Rows from block 7, named by matrix and row number. Each number is 128 + 32 x the weight over its row's rms, rounded and kept within 0 to 255. All counts start at 0. Numbers have three digits each. After the name is the row's rms in percent of the matrix's.
# convs2: project pointwise conv (model.blocks.7.convs.2.weight, 56x224x1x1), inputs 75-149
convs2.0 108:106087136137195143099120153134057150182131139199119160170128044112144131198203099166138129117103131117110157141123139058145151102141133139118133107077154118129133082159104097107094164125132108112096121096151097104124153160092
convs2.1 097:130125105111071052140139111135201110132103105134127131095144125098105105055108157109116107148183116118138117143141122237159069190125098086115101089199095136141075150131152124126110098099069160115156156133097117099141131126116
convs2.2 103:124129120129118106092132164074093135178113169118115117076093139138136145101121098089107103096101083068133050087106133109139192201153084151137133154100184154146104121120157063108177070136095083181135140142170089119118110081104
convs2.3 102:161132179128255140136059122136146142123158152126102155099097138104109111098160107148116137125156119082112216099130175157128116157091125169131118111189173139145097083167146205131105131128202141105122106151184158152107107108156
convs2.4 095:106128129135052156164099164143117095162123122163153118141111135115170126130207096117140114101117116077116087122119093074171123145150110171103144189078185098145166132123149067128121141113162122100143178156151163123162099159128
convs2.5 110:178119112148088098078130107190123140105115096083141126123108132129106077128120153130146093161094107104132189129152072194132048086109133176107157125198100093071114108126201127095099063124128141150147068166133136102114151085128
convs2.6 095:138141131111132137225090133114068138086055138103126103104141164117080132140190120126101100104083121114155099122104160153081141138110092142185143171071174123147167117123106156160146197068070146165103097163078076167135119095157
convs2.7 098:097154125111111104080138099075130117117121102181077150119170098133128133145071156121118114197084141089158044136127150148131152104141144071165146200175154147132117155114136103098096154119120106127100065117134143172096177160117
convs2.8 102:093099126161086088186091139110132156163051155102104136151132141089087118184169107106119195082092210105135165146081161175126166130104107120162089114148130100092144116117153134107080123110133126097122126144120101083145136094133
convs2.9 096:167136112130204177174162120153130137121129111157151130123151129126121100116152143132119131113137119102107129158127131093122126149115127063159146139130120111182080106150148086156179182143125131137168148121158125095128156132142
convs2.10 102:148105124098057126201144088130213123087112190121117091074122128084098132108170107046091105162145115117126105171133110202120114128153077150085113108119116115091099126141129096148146067152097148111146142165059112145117128125122
convs2.11 102:101136079125083087124069148131135088154120147138154142202152155118164139119197098109128105054152110116125113134138120045122191144101092028155066113116120109117154164141058139122123107143132153140159110142157135116098073108167
convs2.12 101:149158131124112100223157117118169149120124134172145107106133089105087127124129172122125156181139110139147115130140128109115164078101155150206143158103192128170122178106138103134143094147078089169138126084156137154131138127135
convs2.13 098:121132101129060144165143133120123112157155105118106111160134134092180141151070116139141078133173153123073110120100141177120097164105150107109168108113143148103124086166127102161122108161108091106104132174083131095146152141097
convs2.14 102:137126108136172100176142106132118143128153132155138157191112171122136091102156143145144105157093100117107099129143113154113101075156124161073139146084135098140037155187191111129153181111149105109145098171165149133136111141105
convs2.15 107:176118141115157114144080062125179151145127161077128083110084137107114105070124188113102127181099150140161183110101066134094093116101107124166133147169114160133107163179128113158123091123107186145143124143081077173104173114156
convs2.16 099:130145123109093173184107135109090114145152151106098101186144163068165139093167110145152102078121109149100084100078116136124179113199108110141135089146208110108156138161092128138142079133146140105113153081094128137195152106135
convs2.17 097:133118136103238137069134146146156089131160072112109160114130126162102112131131147127130112086137114137130106125123108025137136119071127085118166178074124103117171126125120130096112117123168140126145141155135083085136206170126
convs2.18 101:115114114133106153081130153152054094129173098126133124153115148158192090174147069162192047141075139159135080127153122199205186105110100180082114128141133137138158127148102124132117147177133141175129102112113152106129164151171
convs2.19 101:151140153177079081070137131176115142146154149101129125160147198107112129167161075144141103104079102113115175167072127255118164132161103090145158105196168126082170135123153130112169087094166166133107126134110145133131144114157
convs2.20 100:112085108148100079130100190159146107141174120078105159152103167111114141077055140105128115144182113141058122089082169174165119108158139156112083140127102136075095139100077160124049129116032114132104099115087144105149114128121
convs2.21 096:155137119139072090080155114126145109125163076082140112129156123130126103106164157102126157175155082136116108146124144093129053191117122104116146106116064112126078135118130112107177098148083173135095187083172176158162139141141
convs2.22 101:107080118125123157035152137090116127133142103113142142081182118153166166075078120125160133105138110144140090080099186154146153180130114154115192102158128088170120140098182082134115169110109108142127108139100149158117131094097
convs2.23 101:116140152121131075202087123190157101116150079122130075158097114102114113171087123134158080122136123152108106147140188047107106158138183129123130109124123127199096110150148114137084093145115134136155080196157137144080128137106
convs2.24 101:134152162128113110195154134175179104122087103173126085179194183100130110180153092174098130145156168131129074161145093157122132164083099067120153117156090125135141129071116187153114145138116180088133168090123121157163127139079
convs2.25 101:118109164141219104085124096136108127209098105097138147061108106136128139083158119194149137162128165107109081093124064149148115129106143078105120187156097142026133093076158182115074129138164164095083127129149131144126141136132
convs2.26 093:087153177096128141165149161140146109074126136169187133164189172103171138133067083100139078150094107107100135174080062144148140174191123167092142134124178120122209097122117107144128141107163104107180150138125135117153142212124
convs2.27 100:142159139121101125217147067131133113105107149101093096065092156067128114162114152115101114104136076144156125139127060120163085087079108102130144055125082148081162127128150153151193145103073125115154156133121132136099111118124
convs2.28 105:119117125156120096000115104110119134183128140179177090110155129118102131133136146141141164133106162106118076114160114196118064155111134155109183101138156135120104122086154124144096135160091139139140112162106115101105123096163
convs2.29 101:127144118118173171120118071101113158152223132146159087190145122124077087071076083098099131119120138117170208114103167128101130081118096159145146158140104146140157133141180124174112152175143127143125136156120103128118151122150
convs2.30 104:133128076131025132130122124141115126115117098140074142040183089122111149164161129131182083130132119136164083107115101120123111125136113144078086160113126115202118136155124117127146070149163091169115051192158141129124099121108
convs2.31 106:142127122173147156061112120125177144139120089138077098159107120190108182110081170162126146139135116115158166126117094100098095140101072110142098160124145149079119149132113091144136100127140100142139110181146112143161146159198
convs2.32 096:117123112137125155060103140117185146109199116167080141185134105088153144103114104108115165146095093125151113162096176164108179187114146141105075136174192126069173155164104132133105104119192128109122166087093120176144153145114
convs2.33 098:089150138154171129106212159168142151154129111209149102130119133129109143119158165108145136184170141165112046134150156144158098189091134128152159204136090132159066118146126109127132139149117132139136092130096140185110129088150
convs2.34 095:170109118081076100110087152124121098101140070094137100077155120116134104107130163172131118166149070124097160090160136172116121172083220112145107123171105134153118136115116108113087150130077141100080123124116105161111138116116
convs2.35 096:099132090121131102192128112147165179090122048063083094136146114100073124140126127167120069216163151106108159060156065113176083100139141143109113087105073150101119117098188206106185090071103090143137124131122140131116162107153
convs2.36 098:174131120140054139157155134165117129114112133111114099119170126137095161191090139084113153179106154135120173179164144204102177140102127133145142130131126147147153148035158063169107147151103126066173146093124048143115141150143
convs2.37 100:129115138123108115132123160115131148138162125149186216111143136110172143075124112152152160094081112127128104114054136123135129151147135136109108131132159150205132123172179064135125136111090134149139173102154133111167105144124
convs2.38 104:183115168091176156112086129177178145089178156135064138153090149106195130130202110172151073081138125103125118135070142227128127162119171097123113089201156063123116109213139153110162157119159143149125111067134139119099113128127
convs2.39 094:121085082146088110124127167092090120137102099118152131119133126153123160154229096107161133091090166088155072116089121100096129135134082160092089130142154147135134161064127152105136164139207088134165126112115152075150119165129
convs2.40 104:100129095110169115158123159088085120098149115152139146124105112089118104110235161105121129144174119125046158141124146148128154162172143166119129135154111161202064077088137148104131122137110140142144114179119115128100192157122
convs2.41 093:122114139141129131056098146125140088102089159164144081123167116169212151136103133149169105116103136125146074101079124127114166176083104137142140158109127166086131132154105110124145122130195124154124080111147104125130124096154
convs2.42 100:122124104101118125099071120141084119090131155130101134165104082198137146107213117131138136088094082091163137086162139000158130108114123111123128173068124123152108136107115108077140114087123086144115116165168119102152096111172
convs2.43 099:136125116125156130139181075168123080093110133110184134071181125113130110133065094132149098178137122148135109185146105224173128134123110089131135133107119087096077115097160046153132163089099178106161139084162153149099110158135
convs2.44 103:153123174119095123116090150155107077195132148122157138196082137134147134114216090147197124093118117104084140087151083115150140154137110183134130072098129158104144132187145140109083110169145090182141166091158121101101105147137
convs2.45 103:147132112125088152052104119096108139133120131164123147130169163143089161102149090153089128085171104161160250095124145212132152106154105096143120121191109133111102118068181084115048107128141192084103103089113136083152070083117
convs2.46 097:124128165128148138126147108116090087109190120166139124226118135162144146130071133135126111153080120136141091139113130127088152166132103160126136162107222127107176140164137153136187154189174141115159181107115097128146157130124
convs2.47 110:118117165163217172125140125147097097191099125178125157180089122163188103187139109126153087131079167106172076210097115124174173163080117141083130162114131123126134119119067128111139105115194144134114139076204145158175089127121
convs2.48 098:126163114103092101217094101114166099154168087177140083115131132065112117173152127086129117109140074159102109136108156029149175069156118064130108084134130120150150105098118170138114094178110061142130133067147092098083082136103
convs2.49 092:125116151143150137071126131136136120174158149164143102132142105162143104081062139157113157162152097147138097160118112186094067160095119098114131144158129099116115105064106117134113099120170193115102130169078137172069106132130
convs2.50 101:097102138139203126142148131139109077147131104134118142146108146159127111170187101176159151063094144106172135146107144120130177163176107150113151122154160129071212119119096053114124125140151141078132159020123123101185120123142
convs2.51 102:117111139130127134111100110118154129073133142160085163123132116128125109168099132130118070118104197121177137136170112207134169167139103124108145088139140095152155155161072138143148160122159181146124098145118106100147137128099
convs2.52 096:142172130155146166058097121153099153123127115127140146145124131155121121168000108133149072152108160090167178147132090188097143118141087154132131132129155129122128123144140101113142116128158153164087128134058091112111132143116
convs2.53 093:126127131167137170138155149145120080128171135124092183154150184082138129097196105146125120113111120125122140093137134083095217129141138166161118141102168161103133154134133130101093143132135152099134123050143130129086125152148
convs2.54 096:128109138118104166129122149103122112140087113030129106055070090109141125083179108133115115063126113120147093115156091095149141115156089106153099101142171121120177111122155088101110162112157127164158095151103118098101118149191
convs2.55 101:109116116118117099049143086141135117153149164108094145116123147113154103153098129138118162086122175076129086081151136031105155157121102170130089148134124081087163129069112103085108105107197180111090121157099095105125096125088